config.yaml
model: "segmentation model"
encoder_norm: "layernorm"
encoder_norm_position: "pre"
encoder_patch_size: [4, 4]
decoder_channel_attention: "se"
decoder_attention: true
label_smoothing: 0.1
Rows from block 13 of the encoder of a small segmentation model, named by matrix and row number. Rows with one number within an expert belong to one neuron, the router's apart. Each number is 128 + 32 x the weight over its row's rms, rounded and kept within 0 to 255. All counts start at 0. Numbers have three digits each.
Before each expert's rows are labels from the 100 images, of 14976, where the router gives the expert most weight on average: "strongest on" is what is common among them. Only what is clearly more common there than usual is listed. The data: analogue clock faces. In brackets: how many of the 100.
# router: router (encoder.blocks.13.mlp.router.weight, 16x192), inputs 0-191
# up: expert up (encoder.blocks.13.mlp.up, 16x192x192), inputs 0-191
# down: expert down (encoder.blocks.13.mlp.down, 16x192x192, transposed), outputs 0-191

# expert 5
strongest on: square case (100)
router.5:119145113141119161097095168100108119162086158134135184115110122075096115090184145084124063152167110078158117101181153153134168123127133111156201127110156106093102152150161112177112121153143104121122174160123142117082147144130142187192110052091176087143149156148162133087117110088112103161136083069163136076083126129113132140088081102127094103116191162188114137160143142091138103156089147069106184091188074084137154117204136173152086090125114179162147128143144137179088136120159160103133103210121148162140065116110139100114193096138124186151107160150100140120109108163102117126
up.6:100209095147091070187090098134147072127139114119103095121111110153111169104141131201106114093106143112137117127088162110180145140186161147098106094106103122182100144163135189131177128124036120091113147143107138073133113090075097119093135132063148126128135153133094154169111142183123104140056125142101103195131137131135093171118137141053145125093075093111151150155108122123111108081141064159139115134061184157168093145159106135086150184140175134107131119074055121101157114147081159127170136086126108186141141174113066142122090112072133120130154139139123192134136134123136161168
down.6:106150073102114085168129121113191096077135116127114080117119149123146177152130044162108127093110204140106130139084140123089092138146160153108110097137120130183114102135123130147159162121085103140089108129094136112174106129120149145107180203117171189189168148113090092219129225130125123131100109195121126209148126140098101140144139133087130124061096097085135122114088169130106103090137087162175141090078119153155094107161154118110129168170184119112124138105098134068135145122159124121116104142152118167102202148092114153122020142099118084120143108106127153148099113123130181139
up.7:111133050096125144170120136077172156135154110133158120097120128158085141116101067069115107116151158121067128146135133101154155129156183056093101075084204130134166167114151102151106113119053108136209141093123121145101136098079102135151134124080187110093106123152064171133157153197165124132104168068175188151123148127193129162107105123113080106136110123153113119148103180119133192102069136161139157121066139156159132129165182077072163141130125094130131092122109175157132189178150105114100120139142155106136104111095151137139088137149146124106139178121164155106178140055140158115
down.7:144154156118160191125114187132105114098085097131114139178197094151163104157142123119135118181126156107181126134115180091144102074116170164094086141157108108097128126162096135104109090116136107137125111195083168126097188083117050131089064101153119145089099118109144134059129104124140115154204116081072097086119107130118148132145170115116160125147119160175149145169172147166180145073150172144086139153133135127171167077101122106116074116126126113133110115142127145151137117127139147181124110073127086114150132077220094077120142070149174077110182082157067083096167161106157118115
up.8:140133130159049156118130153120128116144111112113089092164099155070158127067155184157067148113139142184111063075135062128110124194114109144166146103150094117116159121164194100126154127121140162151113078117097182149105137124176174140132175121121112132161140120110145142133085131123148112095190110114077117166127078131095101159169150110113112105077145112148089076104074187134123158124081131097150089150196103125115174077113152147119141162087132140167122193169126133090088134120077078092161135144086076071182107148148182095112160148187081116176173094144077087110095152115134121105
down.8:078120089106175116088100167114125106115116186113107161163125126165152161092075149119180124119077140151161103091142194099152165114119121142115091168086086102096130193094091140064130120114168177072133157155175121148079131091122164090097121145143148074186183119137128158113132128080135094077157133166123140145100125134079113137176094127138076135115087112097143130165117083104083129123091098131132123183123115114111124141150094076147137159129183109145117126139155141158157124102116161115126151098026094168179164066221115122185143186061108152132159104151122181169168137123154164158

# expert 14
strongest on: minute hand past 5 (28); minutes: 25 to 29 (28)
router.14:145113125100187158088171158111108195167165114142110076073122102112098133153164124136160119156147079139193124103141099155101122151126154171140153140118121150170093133091191056156107096116133124111156072101087159152125191145147101161191052162137156091169117075123180093133161106100099157164134051095162154151143177118125183080170095129111119149121202168116136118098168095086161153145093157125124136086170095121120132104111122099086074091163129101174114109107185134071130119168167141113095112142164153169118108141098163088147105102139110138121116098202164135127088151156175131070
up.6:103110119144184130142162085159153103148165131122111112086145119103067076143151146107136127140096134129133160128153158142143128133097086132138042114092114126119130093136136142162074148212179115159175093096141160180144122138169091088148125135159089169017096134128095114173124150131148158104141148135122117178129118122152162121072144147115132182115113140110162132097106154101173131090158132100125130153159131120052115113073116158067110058099126113108171151178089098102129175231105072168108138197115164082153170108119190170143145160155078069101088157131139099076144116125152126131
down.6:175163145080125104103131094104137126076135085156150059181084158101184084171104115157148088166126102142146145120159093133075084176175178126068122147104093119115145102130100115166104099119143113147097091144187113091138083104197112167127143169156110166144175172121090094160152098084078103122093125181148117160096150119076123092176124119126133138140131064095110137055132147164140131139136091143112136109180164188092156146149182101111110094186136064105097118119152113185135069096202108117119149126160139159113167131077141086118141124085094125093151093136157073196103094126115105145
up.7:094147130147156134145137106114095179156108124134123081164162095125061134144052106149176162109088108209138098075171097158091081107053077135131116099148092132139212157175151120160157156122109135096108129080107144105135126024121173125144113144171125137125180082055161099071135140123116100119130144141108114110137110117080118128151117090231103139146143111112109139094090166127105140134127130165194185110138103088174139128115116147144166128132108130123130118113198136117121143090150168158104141149097124157142084129117118185178087172107073088108162119101150155105149171154064173148
down.7:134171121161134146154106125191107135148124116099049143149160090092163158107079144141148184124070110123117109146127108165097107126009069124128119161109127117132173050128114181226138133077126181168106122118078165094101111083120142114162148091166097156116124186106137108151076162159114104099132127134109151114093093135078225098151154124159155128095115152084095131076136097091125146136143085113124117110125109115140089118153088149186130166062114181093157093160147166162141126163104170135117154139093145163144123189115133181166093153091092120129101145141146110082146162147143121084
up.8:092114160086160161132136167134133124124144110166145082141117188174088131120087119073128203145030133120110161173105136098129088166190059126136018132149088104098090088112139095098096142167131121180173080125156088177182121182141114114141161120104083110089123126156143169126147123134158143118112182147156141150109138162169158115080170109071035090133119131123072085152136135090181153137118129129158123157138148143098148059138144122047124127137141135101154122158162138079115184148140116127048117107177127112140151152152149104120155137091100111151112135141126093154099115104177138104
down.8:097102139111142157081138141076119138162147078156151140100113122152129089136139123080063128210109145130111153147077098150122159158187120083150121091132127148101104077129134123129098107121099190189117146105163112194169121208038161148153150111122153100151150084135106127119093158125080112097090149156136089098111147093141108102126142145109103166134128103177122104100122141143113125150112111130092141116142073106176145218174082128158118118095114092144110160125142129118098106190096112147188099160077144102063092130107092153147124108163067180171145163167134086143079056142171044093

# expert 9
strongest on: square case (100)
router.9:104164130125115111136193163117161114172169078160142062079129100155152086079122159142112075131171166148105178166097059119148129101145176156119156104083140176125099134157154097076090116134130082135108159067142105138178211158142126157175201108090147126095105086159163167150155120051133103142136162200130171147152166140134119080136164178164135150140087100125151159162097127116102132118158131164172098122103125128118105098120117116115121109128169106126104130079097044076129100080086144189176145067137160129134204122117087132155136088123137183132164101093137127143129130103112153172
up.7:110131107155140149158096139088121130058068189134148143134085157129074131135152053140098181125034145156098119154131148104125093148116107063128118112162108115135104111144169234163140181129105167135164103170124103101107098113076081156170064091135139094162136181142097127125048140177122131132119089087161067177118083095111122169134155121060091102085118115122148138163128129068117130120061122126144129198107132139122167123099119117083137214144123138106113120108094166127138118158135122156157132156139159126168149148101090149133169136096117057115158152147121115075112195130113115137
down.7:191145148151128120141069115048131135175099150154158106124101176134121138116170096160129139068089113165030156131108153130121076156128126149105130118183174133158167078168186135173146131124128149070089079133102079063068109151077148120114134088164141116102161184162117133095112218152134134144086111109150144135158121112133169129152111132146145121179163151108154121122065122106098087155137158129126196108105129130194199090121174140085126138146146128090115121041154169135118179169122138131111097176139142111142130148104073110129110089129155080130164137105092134081170191125111146103
up.8:148167169145091179113136175106154126171104120065108111170123140081137118094137095133125118115155059068083070160115121128115133069177179143168154084113107139154157124186150082134133170051167144109133120143151114151093160153163122144069116104144156132077119170115125096137147111095167115148112131138110135170103136204024153095139150103107141103089121053082196096133092134144131180190155126127143081087177096199083144129116144154116119126141150145182167151121155188147093105150114118098180182121158127079112146083110122148128143088129117131095169168080162139084134138104110125141
down.8:138137154094166130126143115132134141174155126174123167150130139146139153165089162085148123140118085121139165106160106180088099106110138146160144137115120143085119112073140148112152108134135180124096121138148188139216036137170088132064147156164143142104120086091130093210080159129187163087187144109127110091146141103141126163160158093163160138097161140062149124103108124157205142134137121113150076123140119144033107139123120153094092126176070066124116126129197082135143150110130117151143125070135164131050090120078163108068071145183130132096120124130134053126104092144102110106
up.9:140199162076105111156123116161098139193148126137134177115111097183137104163035200133132092127147152135112138089197145140087099117168123142149196101129175165136143161126086121128149093147136059101139133075152124059124153144118093152167194088097115109152127106104178134085151130113087143127144120142141139097118137164157128104168137170163082088173118201095107158144131130133144143164121134125126131109144128040100109103163128078084111134115103111120146081112104078095194047057141170131132114141147147205125135137148132090190105104076127134113101078166130139136105143105117186128
down.9:158089116115143138108128136150102169097175096116095141088203124135123103100083138116128109132134136181167135098167161138120158087127132108095163100158152184145092155114101090110114102158089106185140107119202075123083148092109152118146157157089135146201137168114134114038115146094078148227179140108062129090125148136123058091158144124103160104129105148167109128145165128151190168108100158076131153139144127063134126138134109099191125048102135205126127136168101114130100092104137184086154090153128099120130138131143110156176155158097129167110106084166183164124157190141130098157

# expert 3
strongest on: square case (100)
router.3:120101107148069126137087147168108068101093166117145097153148151134134192187147133200114182095127162098093134148118163124175130168109125190117160122096136111181167151114179125114144152091077094106115121159090133067153099103122145135156087173111150148153160151091080183166122099202087178130088105091103151094161113111201173125123082115099164114111092116147141167117158138153079136141137174164096128147072071163192133143150146127104125134099094113122123107151223181124143134123098165088158167077144152131130138156163107079150079080144103088156078088117111158112157096098115171137
up.6:089070115121068123140163138075142106100164128090122089066136105098151096109143078155129126083144101118152130199140116110146156100121133110098078131110172140163137104163135116107083105139137135090196164118115142061103143114166132097135120118129150122148150114185121121168159111108193077163186122157117109197161167104127136130081125121174120150115141090138130125176164173108096109111107170116141141119099147123152088124167141153156069103152159125169180167138021150105089227104120132118132134094075100071133129076161111178114133111118124179168112156114189149201125183149167080159
down.6:125064160098124109217109119121147137127168082128141101105128123123142111134134066119102126102121142159190194178097089128120105164125115086096118152097156151134089115155119117189143150213152128107130186117144096081126093077138191155127138096161170161170109090145136124153104142105166145138121088179169087102122155115120164126109165087126145148119148142171160131112085114124089067142112121113170090112125115125150123120191173140127121067142134080112114110110097078124078227094118121152128132060112116097168217161112100081118152066106127227174162110126090111150134160129131110152
up.7:119108171115144137108173162083133107109144147120129119173109215110123138116080206136145161154106125147131149137122149125138095128117095149051162150105083134121121115096142118125131142118150198156130047083151136155167109110141154094146135054105166138108133153109129117117109144131106163170143109137062156141168090151120170114084114109124164119074128061137148105089117111153102152153184161130125153151140120106107137050070070106070110083131178157148141170122175136142139217159130052134231097128136132076133170133113054120136127134142113142110119140083120062078121091114126148066
down.7:096124147144130075141110200159097104154162136127106109138116159132085115173156189113178139170101174104086207106175162081139136143124146121049155084144132101103122117067137163109113149103070100132124126162104174079154153010139142163177132093099182122124124089087133140102131197147100132114120127093166101136181127087135118116103127119153174145143157094162156184114133129081131138107142128147120113158130096168191069134110084111153141131121158190117173095184117125185162102138069084144138122144095155142087121066160103104158140121181081082108168129103193132130105153129137131138
up.8:137168154098148133095177147129128151198199156117088095163074128180194128118139108056136118125139092135148144154135063102123061134123063128053107129138119124139154105081094135098126141129129086193108045157122131147119184111038105118126145099179121121148149144167129078088080093105135111112152100149123126141072088091098101162151100148104104136125138090096075053072122177100147185167210138118149122151140120162139156141121138126203178111165157133074138167191116113109121144145148129123151116141142062141118148155089123117135162113136139133183108090124130093130097164147127111110
down.8:124150049108106144131123089184111098139079129132094090074130118091177092100108146127128136056193150109165160171138159079161147099146141162149104141084163138088123129084115222119115114058166101139126172146130155136144105132119142176094219104149085157117118131097104170120067088114054110159165096101132118126143141102101163122138238169148098144106151127121164126168133196093131113072132113115134115154086110131105131102167167110159146201150125106097196148073102101111108100147120129147107149107156165139168152163167092109146120142085127098106112136155126149149124191128077147134